Weights of a small masked image model.
Model: 64-pixel images, arch convnext, norm rmsnorm, activation gelu, moe top_k, num experts 32, patch size [4, 4], depths [8, 8].
Training: soap at rate 0.0021, 20400 steps, batches of 64.
Data: trained on analogue clock faces, 6.7 epochs.
Rows from block 7 of a small masked image model, named by matrix and row number. Rows with one number within an expert belong to one neuron, the router's apart. Each number is 128 + 24 x the weight over its row's rms, rounded and kept within 0 to 255. All counts start at 0. Numbers have three digits each.
After each expert's rows are labels from the 100 images, of 14976, where the router gives the expert most weight on average: "lies over" is the class under the peak. Only what is clearly more common there than usual is listed. The data: analogue clock faces.
# router: router (model.blocks.7.mlp.router.weight, 32x64, trained with AdamW), inputs 0-63
# up: expert up (model.blocks.7.mlp.up, 32x32x64), inputs 0-63
# down: expert down (model.blocks.7.mlp.down, 32x64x32, transposed), outputs 0-63

# expert 17
router.17:109130127129135161085189134106147150119123160111126128131091138151151094110118142141107130075141170103104135092124117183123153083139119116146128097099163136119124083126141112156122161104134128
up.0:151156124137098128151126130096098127178146086096108138125105156160056128120196144117125113141103158125101147142110095130110119156134116151105140127135122115150135097126120178162140116118146118
down.0:179133114117122124174140080109106152119118147128147150123122094161143127103118118128166091138116144138114135106177142130150113097142146158122142089102134130121096125091118098125112132092079069
up.1:132103191150167141140166089112167127141134110137156156171122110128112134094162132155160124145123133149091153142110154121079082156114121121121138141092131117121136154108097115140169130127159134
down.1:093155103117109150126073158164121136133109115067136156135119110116141139116062179143103127132124109130108114127178101103129124094131123149167128151130112169137105119163134111128141144136143103
up.2:146118132127113152116100141122123101155140117122120150158079168148117132147139102105124113130124077104068112153126152085195137147167120106143144130135147143127124153074088135117115124101112122
down.2:104095107117106113131143114121115137146117141120086156044168176142136137116172083143093103166136123122112114093133116138138124115116147145151092168119103112137139116079139125121119122125114145
up.3:152131134112135137041098117097134156172115123142106108133105154129133155142131148109130135135119143124126082148092131147110130108132127137141137088122142119099116126155095123130134172052110158
down.3:138125152141128109063115150133103180119119134093176133137166090136138118132143143169158124160142145149098095109116129072117134153104136144111137093136135114130133134112149136115133066106156142
up.4:127144145178129149076098073133143146157115110148141132138089100096139152125156150121112167134148092159098103139100158076135127132145127121116117153089127122137117147115100084147128136094110125
down.4:096122140158099140092139144149151160155154170130111109128110116106148128085155098126117149113117126048119121165129156123128128120127155139121089094130106178164170149103132150138138119117117135
up.5:132126140107105117046132120097188138153137119127157131096155143119149143113103115135092112108118134101131119113132155148133112124134163183121175093126119109087108115114158138151147136094115119
down.5:106098150160153182118115120053153112156154122145117105134120136132111135098131118119107161103164155112123143128141124172141114160121110098116148131163130099129158172126102160128094107093122117
up.6:150117102093086153079096169125135130110116140121121126104104115162116098133096090136123150121131127086151116137120159099117128165124130133070154094151075136102123163122139121136110143139106089
down.6:109093158157129114136115125101149142148131136165137105121147117164160116156141130124113182105122114141140095107071090160132101145096123109088147109119103128155159107116130090163128109081149110
up.7:120141126124127150150087124145147126130123090121125110122129123134152142136122103126150110123142120138110103179176077152163123100113144122128134098143107115110108141101108070188110150072161093
down.7:116148123129165179150155103113086160148128136097115150152110130136155127164154088121143113119151128158144118120140119151137152135119182124179132100125094125131099137101107149135144115200128105
up.8:118130103152162113180154119177119125108112124128142141136136106115094122127166123120143146109117113144142132124145062136131157124115099071129161145144079132136134139143117089131083116162165166
down.8:122132103163103124142110082107103117156119088111085139164090130095141086124118136060121142122113119110175138139129155105130125107133104147171109137125128153102097125100144087149125106123111152
up.9:131086116157118178126133109149067112147126089106154131136124113135148104121085104121093139119090109179134128156149111090130162115157163105093125141142115125136143116134133152123106102106079130
down.9:092139130085101143110138138113096139127098162134117147119091127137140133118149131070171111146144131126137100146108197111130132157165140184094115152117116114104127141149136112113113167134095102
up.10:120121084135131120117139118122161066126122099141142140116165116115155146120142127098137121105083115127089100118113160095093136162099111082112120136110124138120120085130100082106145110132191115
down.10:162140120100147150190144146175132122121140136133167125172098143113143156136090134157128139146134148166137112148121143153129130113187100125119112123108138126103142119159133135069162180137118126
lies over: backdrop

# expert 16
router.16:216127120132150150129124105156122120157133176115136110138131133079164148118165121113118152119093159138120109086128140099135121146085123138161119115111133104112132145152103138146131159165161152
up.5:138146128126111136140105103076146129144116155179146105119139138091165087110095142128142096071139126116124096113124154104116131100152124124144143126151156127138194132132103151104174158103119108
down.5:122168131105104155117116109115145131162140115123115132116116146155127128176122101105113156115112145107130114150162124155086073113157163137156168157118152167167113089116137114096172122096102120
up.6:131101132128109130119148125117132117139130101166123120118143157148194138127142143176155104126117109128135113134193138122105173125094105131153158158092134127126081121062119108121118126163156118
down.6:134158109078120138157170154142095164095141189121112133129126101153136150151101104157164130119142128122132090089128172111102145100116121160127114137133134109129143159158150130102151165158103130
up.7:145120095130092110145164105141133106112139097110142114130078116163144109149111121093158134109109156118130126075085120101128146098103120155135164120120134148133089103178151099090151141116165120
down.7:141067123140134162124139117115146161091112144101162101111154107113120100103158130120105137113128121176113157114096113190115147128130109130122089134124172129111082084148121122135134154165115121
up.8:187130136120155179110083090132140119133112102129138135142131145135120153139152161117114097147119157107115175104167094080105083125123109173107141117143107096133138117119122107117117147111086140
down.8:161158127132128152090156135127097103111150127119096125075114096136152122096079146140108130139125144123081121133129168104194147174122112106110129147097121168118108146118120111150134139094148106
up.9:124159133070164153137112147101123142112139104168161116116140129105157113127110181081083110167127156127123088134141099084137181094144119121129126122130139120128133116162152148125119158150139140
down.9:097169094177120120092144120125131115090156141170121136126144131123135153113142132093115115120122121103188117154147092159101157138089140155130106134136145100153170163118123156154147154154161128
up.10:139117129121134122122170094116081135127137103090080127104156118151126152135110068111113136067138118140172171118143165161122133138121112142134111130127108127163128127151100100086087119129107114
down.10:116096144147156159151108156126163104138139096158119155118113140121194114123123074109114142101139151089107129142134150121132126129109172118150112085165131123112152143114157109099144113101131183
up.11:132136169136147111120104114105155107154126148170137115151131120076149097145144142133121072114103124184167165157125138132141101151113103159099134139132146130136110140131093135123089141170081138
down.11:145168087106151179135093143149115118146103096139173117112137169120130150134109118113112139123150168104148098148134149131112159113139143120123141075117064108110098147100138131160115144127111097
up.12:108150146140127065115115138120133126148137153147164113123143144117167144134127146113115157146161145139105126091172127118160110117138092127194138108085144125129139137169129117114139199133128094
down.12:092136127128120101113112124138071120150130102125123148137173098148069073141113181111131164147096099129123104163127141166131128116129136148148112164157123132136172136110115082136126155121126131
up.13:110106120121116103136117111169088125120109099126169123150082120151130150141123131095131110124106154147120186133095140136183100110075143102123153075117146134135095146149127125143148102120112167
down.13:146097143146130097161118130167155142115092120135149108178172106125095132097140162131158105137157180171134108139110095133119163136141110142142139116144128151118137114112133114115086088181122120
up.14:099114136167137137119160103168156120079128136141101135164106149135141141116114168156121109094102133132119104155088089152139145133090114113136103087108090120134135062156152135100109130141119134
down.14:102097121128105127162130125176139100113156135124135132098128139168180159136136161137140134157090108174158116116070120088131141110090160119122135113132128142124106118121095118150128064143126136
up.15:165174158154123096145145136105111141107119095136101130099143120149160145145111121132146105127103120137148119141163119162138117132102121117199185116129137107109121140191096108135138096117146098
down.15:111141108164110075138130136129138071126143127117161152162141109133091138142129098134094105109147158125151149092151108155089108117116133099151151137129151142141175150125124122112121109105093193
lies over: case

# expert 6
router.6:145046147103170147107135125155115133148087125146155134118128121121133175115141115156146139104131124122202152165135094139146115123137074137124098099125120139149156115125111129126109144137153124
up.0:143117153103110162137129140117163103124146157128114169114117120115101093128144119137173085140160087110142140153179160180111098128114123148105119124152120115162147124090113123112103112123074103
down.0:135156106121132142150161141133194125163125126091168144107135109152104147117127105162060143106086131147116116114108155135158151124117091102118102178117146137109090122132133160107136121120130148
up.1:122123143126132127125129105073082125184080107109129122114132115109065127128133124173108108098187093129130136138118136118143119164161172164117078145128145129116131111135113143127120148134113136
down.1:127135097093098134168063115092078136102137146115160128134136101115113142131181106105165154125116133170133146131141095098130105103129129128151150132126119114131142108149146126090102177090134131
up.2:117103125111133083112150152111121099110151124138115139160141149095116127128162155132147156143126149100096095136144191132096159116156188125131145103126139160104174157119141116149128115171159142
down.2:060168105124137084094148093098108151142155119167102104141132131111086148094134161138111104148139076139129160142134151106120096119128089125126115170151132123125146126148130135094118109125131151
up.3:141096154127164083132132114141127132152134171100144095097138109188139111130132095105119170144162161115104150126122119133125114124112131170148154130157153103118109155173146122109135187136158136
down.3:139137116164129130153151153091149112140147104123130105130105099161124138101096149159076147095135098131112154134129104124148107141145117139149078125103119139115126084095144167119186141090103090
up.4:132154107130139165172115110096149097160103134138164120158133157140101116117117123164116108099088138083152156105102132131136145162128125147150117155160166093117148079141104124128135148154167098
down.4:118089157176173127095140079170124115143169080146133106083133127164119124141118121102105097100145104118132145094149122148102160161134158129108119131102123104141115125146121117152087128139136101
up.5:153130122137107107121094174125101130099072123128133154109143096109155132138101127153112114157147140144107157096155179143165134110108134115122148080119110102127145163172140102170087119122107124
down.5:144133096160126104091103189103162095118124095146143115124130143112141096117139120145117095114127106126188168151137101107166083107123099117147157159120119159118141145106117107122132134129175137
up.6:153071103092132150122146100163106083093151124119144147135123133128115155125140124091117143083146143109162152117137144118111100132153138164133099124114160115132140139160124134083090162087084116
down.6:145088162103102115161113129150107148148150143153116096105128137122159119152164111138110122169134111115124116120130147089109173101180149150084096122167119112162115075123124093125110133104129143
up.7:142112128156119125136095114143115107113162155110136104127070118117123155132123090154100158158146136100129106094123109130122096143100119154100156119169151130141144155144112137069152188160147151
down.7:142131090120135136116098134163107173110113168147132133103139112159135101110144141125090116142135160118129173108080166132129110073108073151135108122086126113128109109148153129130130152081149110
up.8:150135116112140088140122101152101170133100143157106133169095136134098176134148156131158110127115071137125087117141172077118109128139139133163107125116123139130124095104120137137095115142075149
down.8:105161173158093106121136117110132136144135147106163119110167114134164104150146123134103172151107102137122126139133161083131106146077140145113156103155107107148134096147121156167157097096100133
up.9:128115129114096114112134113066107131179098114120091075152118116129124171114117145140118157108112144111104136116105076145139107076152148187118143109115092133100120120120119112155117124108118116
down.9:142131121077135129133142120107114100105162135178130114109107156152162099140109095133096080117122151139119154117148098128134120125155123119060173130141143122081148125107160132109139149177141145
up.10:149116122162127161117091111141168087085169127169145127079101119112115136127086120155121110129114165104136155114147132081125167155154099130145138117112098121143121114178135118131102127100147107
down.10:170079085099125123162103089188111174110111109149131132118097142124114118147129164153144111132128143132103106106118121136104149150130156161149116133120124102120110126158109092155103163103086140
lies over: backdrop

# expert 23
router.23:151157150116141151127107110133116156140116085139092108138132080084127132131138158143163131128137135169155119134101086125140126126130199159115145094139160112142152137072128120118132083154148117
up.0:169108143131084108103145131104157137066165131154114108165110097096146151151127138152143111111148095185134133127157151152150121125126115160167130094129121169109134133103136094110122140145100124
down.0:144085095109136124172161125127117055160174103124156107170143145105137147078153127104112127111137124160063148117123130128104114130096142120118126115121138123118113128121126154122100133116160154
up.1:120100129111116132148173155140161137127123120199077159122129160086167123149125163127135108119125103133105131148148117123095144120136142140123123148135149166087146166158117083091119125130159103
down.1:117147103166103093166136132104158132143132102088174098128119106069127113178119137117121118151093145132108132097179124100115158086118132131129128138172118114132144147106128094094152137120146136
up.2:146131150136162136132152168133121140119143103102109121121123171102143134102110140106120147123131084132116093092113142136158163157121143064088095102063110159141145108138132148143125161106145152
down.2:108129109156092120124091153110095160136192139147139126108156158087131113085122166116136123093130117137097145121149116123127124163117144133160140131162089129175160117128150123148128105163084113
up.3:144136131147113139114113117145118178130132144097080152169158134180141121137123129164141128100149097102117121171169102163136162139145146139120106152095089136096125117129159122109106111071141146
down.3:140166105134185131125124115164105139148114144151127126122108120162150090151138106107146077142086109154161114177158078082109134123119171157137152119128101128154112121113145134122137101126145113
up.4:104119150069087118140119177102134120135121179130127112136167138145116085167139149130110091149136151130155121133117104103144121055134134165104138157137117136143150126107103131142123138086144134
down.4:128106121072078113168128138119120096123118135142142103170098147120144136131129114170099068148092092141114139112142136103130116112122129086117138164110156139118097120142146159140155108148182132
up.5:127147122183136074164147115147104126120112143111141133143162079126132125113120154139133127140159136110177148087152160155137122124134108140145149141113145100106122147118149157109113071151140065
down.5:077157121141104113104103146140077120095087131122130147126142108138117102157120160166165117133143150125100095127103149132159141160141106163136129122125200140127108102148147156121123159129099155
up.6:125156115116121109127088163157163120094139088130112152171164166149092098143092145094154104129111152136137116148089114098094143167134128162134117116116161099122149117121148074131123123133125155
down.6:142121147150106122132130114133166111182138118150108143096115102100113113118125122134085173157163129123129117128099098125098094154116139093126065145132119144146121129155187124173122111142169112
up.7:129113183139133122131166103108166137164118134146121093131115105149148133114120081121145136130110160118092112123117119133122161102109159137108143072143122091112157144095161122120132081123124193
down.7:121143102139108078102148119129126153119147136116126139153139096144097138170105139178181140138158105156165158141104152082118096125127093175123137141114100118155095115119115125155101128130129087
up.8:157168143117115174145154146134139126183091094097126161137135135141116112140137147175123106135102159126157170136097121134088137178118141129136172160101154118103144112099096136143134152115139115
down.8:130098210101146106096127122115128135128134104133137161110073137118159129111129071099119098115173118150147123115145150130121122125114101127128102176114110128152132107145131113174139142176130120
up.9:137120103096142122104125105171126132068158157140133142129167137091142150132156150136146141163112189142160091120130134119127110161110109120169161152119088141140126104167101114158105108121140139
down.9:115125084166159122151131098148095122147115153137133093143159151104130140152158170178175148107085122139148119139097108130125092121104117130139079126129102116118136089112147133107113112095172122
up.10:123101153144164138129117180109101119130134141132096119122111086123120085160139132119118103126121109110149101153130135164121122124089143178106104154138114162133162078144140090157128194144136143
down.10:097140122177122155119106128102114088145151141094118098114105134103136151135135180118135172109177085138097145192120128117115138111122161123131168105146142118113103154104123154130131099134160118
lies over: case

# expert 28
router.28:072102152127126138113110089147112180120113147106142133122145135124098137134150091122160104128111107142146129142121147168151149151101134095095131118141124097136117145206122110152138156162086108
up.0:107132145118126139118070133135121134112142083112148123149171117119138149120131152182130170087144120111094131138113162141137115105151143104120073168130120106144113132132134086181101157104098131
down.0:100102164171112131096111138112123124146099120125118164125138164114120087106110154141116133147164105139183162153122137104154137099138085137118084141133135142119128136140100097192153107164119137
up.1:155136132144109105113059077111150151094135121148110130095122136109117112102164136138134138108123129113087122142085139133165118122105094096141153177080143121098126096144140129141156161153116113
down.1:157125107147123105146142128111141162103130149109120136052137135097108122080174146106112113110128145150183108155127135102112135090114124126107089156092148113135160138144148110122120144115075132
up.2:080094125148129137130153114106134102108115120086130116111131103121099153134119117130141147157162112148086088148153147102157122120154158159162118116152114170086105128144110120152113106189100100
down.2:126123128141139134123086087126115134118147161168090092133126157140147147119156163118121180101132146121129130116143157181143115134114141118066094148116145123150183150152157120157127133146168133
up.3:169114123087167109112141112135111126126176132141087094121130122137118106127117101100106114119115126139138108106148130154085135127111161070103140148108123119103081094149156123110145156168090166
down.3:123134093133153138106141142111112131162145107122144202093167115099120125083114119121133114121108131160082122142093124136104151154154164114120118124154107127144097115093128161151087091129105161
up.4:144125131113125155127162143140152131138142200105129131135189166144155095142130144142118119109150151132107141107146117105110157152133145142162096105111125169169068152106145111129117141089117145
down.4:162107109083121093118167128131135106141161097117084094119096164145131100115101122151076128128173145135108118118114152137127153124112111098173119130138138113138135161177129105114126187127121138
up.5:101130140150108154118111088127127180168109138094180156118108177149112148108149098123129115127085128122116129179153139136076074120105146138114136138109108133105121111133152094147133125120102121
down.5:142144127123107096136148167143150140119125137084096112202120126110156136132092123181138116106111145123069127129131134156147118170115101180100095144129144127119133105140134165141113119095114126
up.6:163156117101115149147143126130122127148136159178151093173141156145125149150105144130125096158132102142136157121131136125129141119101109157168140174157120125116074114095122115169070100157136123
down.6:122145110142118090137170144148101120180122089127145134108125148165110118119161136146154140124094114158139111164137149136138099135105099148142159145128069152113112091118105127133059157108149123
up.7:130133109074156094156159186139130127128141141123151136105163093133114136093143159112131161157114165147139116108144097139112182120151130148131098112137122135171145091144164132103167121147145114
down.7:117146110129123130089086142136107098109140095139119123163132086137113140126142133108172144120144077143109128139164130110197097137167132173150121159139098153135156143116137132113100106155170131
up.8:103111112116103155130114122160121120169147106147137115130154102065100126114152131149110110098121119132123103148164104162153153139113102137134130159090176123121099095077128102124119182144109153
down.8:144158126148155145103115131078145139146122122128117108141188175145133136105105153153100117146124190122144168126106135136124096102074134125122162174106124092115099156138134111140124116110110153
up.9:104134119150126108177146114133127140104148088089129122159139105168146165157146122131163141124119093093185100137141122168080124127125133114150122142085160114106124137113117141135117121190105120
down.9:134168152134161157123067174155123158135131159118148102101127158128145091139114066155101162130126136107105138145121137159109115148106115103141151110111135160146119099141151164140156107103123109
up.10:137083113123143114132104132106132107128104098111151145116137119090140147128149150110150104121121138164208134137122151118131145116101119112131184083116071120125170129131126090114117117164092109
down.10:126174109079107107117142107127102112106112137134137130099077150098126138156126132150134133141118138109105089104111104155077142120119128118138146064120159087121136136127145112111184142168094122
lies over: face

# expert 19
router.19:116116136136146127124132168184137141121116163100147130111150108124125097123069178128160137137177119108163138145157128139144102100142160122128151119156164129125104131181131136065123142135130107
up.0:113109120179137098152158130096105106109134142152081131138148150137101110082112077116159118116151123113112112122140124125099107124192113141138168157147099140106145113154092128144122134080133104
down.0:122132134118130130165145189176094096145148102102116159126141091170128125116143110127145114156122118146139133126150143113104128130133156130142158129083058155122113140118100133133088162115113080
up.1:126198124175140158110143123145085131149163118185098095096140131128147141115144127116120102153134135118141127138122107162123101095139177089159110116144092094109140132121111146121137131122108089
down.1:128153104127093085124091157136107151100084179150157140122119141109123095135141181118171116142077105127107109137142146087151126137095116165128096119146118140113102116155144152109099133134110116
up.2:103079142135120132125124134162155130153128143155115138105118148155073139149132088159121134064141155157087111125126127116149124115191154151178142165120111136134138105123130151137132117118089147
down.2:077150140142107105133147151119138138080113146139132151103144157152130113137129104144144114175082165104120125131126110116125134094140149200141125127124130146150087144078146123139154155170157113
up.3:140144144098101162100150106118189139101136179119123148097112144130126123155107101136130141121094113143155152152106122125082126110094133134121121095147095156126124143088191158135133141169115140
down.3:076105147106110135143087163148102127124138123148153148126103110160118149127087107101179125139153129161145092096126141097091137124138120162130160137101144134143153130138138100160097150138186109
up.4:092158092129065132107149147140153136130127118115118126147089143108125135097100090131112129120139133162143100160146169119110135126111147156153163108168048119118112121155117140102134139121120159
down.4:095115127131125154107097118106143094130170106123125109127147164135114149087140186129107117147071162127123095139154131161139108148127152121122120085168113152097150114105149126128131093075114113
up.5:176139110100137109156125136138118147112110143094119093125136178161162134145127097137112118080136142098092134139099101124134088205118145114107123118130127131146135144118120105179131135140117081
down.5:111079136133164130174112111098180149120128081143089147142140140106101142151128129115166121125134101160123119109117107111140117115102135106120175139166133125126156134074128131139157087144114174
up.6:149115139128137163166130148118127114147109137127158127061108120114140128113118152131145092124141113120146116133147128163121113151119135183145081154124141140119158108143149125103108125068081065
down.6:113157175122169148080125119127141138161124108120153102111141122101113116124091108149076140105103141125111118150081124155112088168103151128151154097128104104142154138145120113132142119084134177
up.7:138123119150090143112116131094162169119128144154142124135141123103138138140111153115136136031124142140128144134117109129132107119129148126123139082158127098155167125150108116156119147097055130
down.7:156082111094087096183120151129138140118146164161155122138123115108133126145156148124174101131096154108131150154101104117133130127097123182109099141136154120102101092102126122097146149165126126
up.8:083162116146108149157146145113112120121128135159124088143094115107181097142116172152133130146117131074182098125115137110151151129159135123155155171146124144120123172106137124111148109104095129
down.8:123113113077150073113165123110142133134122113084124129112115150109148166175108166160157161122141113104116104094151158084138168121152112141126144109135163135115119119145121124105149122139077150
up.9:150101074107129092089144152102141128157099142151154134145136131152160100140105118141112090128128107083119122149149121092099166137150091107111108086118126124166129119120135111162135115124191122
down.9:137133150106141171152172149089155130110108157118090133143101122109122153125133144138118159146123091138111149122131096173106145069135162124136111109161136150156127148084124118127170105107170156
up.10:109132161097139144110127113135100131187139099124101120114158138157124169125111112132110132133141139126082146122163131082137161152129179138134124091155118122173132145180128117097135141126068134
down.10:120131137121155120156106137134123114138141115083111148136128122139137147119103116111132174075133117145130144101152101110124151079088133141105123087153081167122127136091158113116163066141090109
lies over: face

# expert 29
router.29:089092114109078116120134086136147168099148081100126111116130144151121127114167172140132060128138118088117082145118142117111163156116153132123161110145126122136109106126115103098119129149150132
up.0:148112128112152138073165160119136102145121145124107158131122118174105126134125136131140110165092111039118102143140098111107117112156171110142122125101139151132098141097120131136143153111119170
down.0:115129158149147111113131127157150141114107113141111147130101154128131143174115132140113181088114148074161094108146128149163138108108116113138160089090112116085162169103126131114153132096159107
up.1:092122113094149127154159128133091156106146131141135122124135127137127109126115134143131151168119075107135126087134099114092084072104179125118176073103126154136128136124158136113113159137154133
down.1:066083132134085093120141140138095106136124096103141182114110128124183125147125138182160145117119123119152160123140084117119113135141133128142114135086143135120108153111134125086113110142160152
up.2:129111098121112174130135119107154116136185132145081122112131128144190125123139072152118114136129153107060121135109115149100155130129146131125161114132117141116124156155093165128123149090123096
down.2:117095088124126091103145171112135140131155099108148137141109157159108108139132170147160138122120145117106139125137108142086107112112168123097186125129113103158119134091129129092106190121100141
up.3:109132137146092143136118157137170125144146152148139154141095108113106118155125131140157156112112135138087118096078069091135140136102114156091186095127173141114128139125102101110135113122131160
down.3:143096094113093109154128141146125150096119151132136115142163128126153168151148173137212142137123133149137106129147147120120106104108121204098114132134134104151121113143119113086119118141105142
up.4:160128130139148151131146143123168134111125080122138158100100114127149122122140150120178150131078141222107126127138107130153094124114132148121127144083144167151156127116125117108133092144135148
down.4:164133138112128052164089133133105130126143126115111145191149157146130146127114142094153092123135124100127133135111166109127107095116139162143136109116098102109119153182177141127117120126108133
up.5:135160145134141137127129149162152128118120120177103156133150121065149135134144130103090105117151104144133100166141112123120127165060164109094171132160147139121149099115101105137111146151152118
down.5:155146127149147140067139126090144143089107137140129154118111145144089155162100105126129131126055169090109158122148161116141130093102123135126106077134113109132121152116100120108141130112111154
up.6:124105115153136067144132097112115148114111113055116163152150115133118126158128126131120103134113158169163115179120174155126127134167105077146156118130139116143121105109108139146125124134105099
down.6:127172127134152168140128127150125122099128074145138094128076137158120109162135114119112139122157126106138122113133115162142129126138122087133105100111164085132157188098164125164143106162118096
up.7:129117147130182120146104107084150149094116149138145151120153109141097161060109133127124129088173128169139158092150113104126135086150121126152101125093146101114139129116114086148131134111140130
down.7:122154089132133097103105127121069146159136119103101166136090084112138125172121148131142086172145102125137165136092087098121096104137135141149107113116148158110146147133119123095125125114149099
up.8:153112117156092146115129076129151095168099148190101135129119118148181135104138115136142141083144170139130128112132113109156128149123106120116148133073112118117167131156082143113106146137131115
down.8:165148126120116128130084115110095183103112147154081158119136130163140119174098126114181123150172116163144117118101128098113131106097167143133131122123113138154132118136106144120093110134101082
up.9:098131112196127130131115121112184117137139136112136125117137137087132127108123135097137103107151138124118096149144154135116110173091141144186155163103095088120137122110144099136156151165167139
down.9:133125136149139157088143134116141108173106100105132117098141130157121128139120120105069098115121153101164145151125130137109109104083107097122179130123107133158152150136085085143157143101173144
up.10:091122110194108131140146139132168103089123108107106170132149082124129134122107118125135120152144137146111122123094156116069137109144174134134127160177141140112091109143150101111111095124103139
down.10:132093116131121121141146185155131115135139127125088104156109098156135177151171173129090094127139128140133108104155099133136163133109087121113090125152151096113172160101131099112110135113140138
lies over: backdrop

# expert 24
router.24:164086132124151103182118141139138113126171147163154176102136119109117123168119124126113128102111078174123095166110141153135117135141148140110120129154068121159155142112113107152106108131117139
up.5:103140164121137142133128150144124123124139146140099158167137093129137095107112094133128109137152166103092104098147130134094106110158148152161186136141128129146094137151078173116142164105121170
down.5:147184113121151164124108130154136138123127115144143084146091154107118064162100094085076154123104102129116137180116095140114135160131108107135129165114137117138130114123127153151139155122134131
up.6:150087156115150166139150098164111136141128141121102098129127132146106119108151142134127146138102139143104109112174159117150117122106124127113127124175131140138157124120157115138050153132067077
down.6:139096112136123106112083133160117164129086196141162148123143133082088141099133141116124134165113146142144128125132187112142125156100132167146140148162114085139128152111108140097140116143116119
up.7:140188145125117171135119148132130080092098155165136069145108100151136134159125121084126171140096100127134108154088138080112140136127149172147122118164118111124132115136121133132130150129124111
down.7:119157129118099167104152092173129080112154070143124182146160110134127113104154142095115165147092118119109151137079138124143114116143157139123110123101136106116143142110093141093143128147134149
up.8:121143140103090085181101144190130151133138130109167142112115132170143120108151117144106146121161119096121149109136119120117105149122112187113091111124151132148110129153179096122105130136155102
down.8:146127134127158169160142173093129075125116100157104132103116134175168108122118107117117139155129137155127155129142099161118065131146147133131136159129070103160134121121083118137121142148139137
up.9:120143141146155131061155117144130101121128143131144151108132108123152137057116151146181137156088122128106119129111102120101154143138157119123130187102110124170149102119117093153163131138120144
down.9:143112116116157152148134155151137107111150092095128144136104131103149126106132149108065114122129106120135141115096138107178163126111103107170111158102160153113113145139124083164125141146185099
up.10:122130147092140140187157112088122132125131084109111145166088125124131101128083147109075103116125105154125094144109118161096154173146117121106140138150114136110134109138100102138173093124120127
down.10:124120137126181115158117164112089116168101119159130091111101177085137128158124080118080144129143146119097124127139116170153141129103147126128124143083123118137109106087153112127152153112109146
up.11:151096146092153093139121122176158122124086125153128132094149103100120089136106119139147138134121116120136145096148102194162127103137131183118102135124132142170148128122151135104126096140087097
down.11:103117149095130148117135171082135108123133161114141120129131165132162069115128103140095107136135153099103120130097102138167145150165093127100134134144115119095068153116139116116110152145176128
up.12:123128166126121112183108152088113139095115158092144156148100159139094124145156129139140062143118160159121103162116126118128163158129146160148124121107141112166090120098117119129125104137089140
down.12:129122135084075131151163121128090158149163148134151135145131149141163166151146154117153137140170163153136122141162145123152108104120091139100130146122105110072154121154104137093158111131094125
up.13:116128134164149112125094132133171103113119133126126099103141152099131087092122126170077134105103120152145125163137120126116138156149115154151097148142137142132076102090166098118185105107143146
down.13:103094164094150186147146111140137131107108139095159080092142137109113132138143105158120176143116131106120077099141123139159095121119140111152142118122154097161109105132088142141117106105136097
up.14:143147138089145113167125122157166129134156122136130127121090163171146110107091093117088116130119111142101097078166136111117153118146089176119160122150130088097153134121103107137116129120099111
down.14:111139146142169161083116125080152135143118125126126093115147137127086151131136117105100151138149173136107101142144126171138095137109109123157163099116126148128162123160128116086154067095116128
up.15:158145082128124124168150113146178116072129128097107105103103154124145125143176095115123101096118143128144141183141157157131123137135102150142117143123132145141103120154146156122080103121126084
down.15:139131117157134145149106149126130092157122128162075127138096107117157131155124124110125071141120125116137153128077100154129132085129177125115116141087127144137088078111161140159160156151123138
lies over: face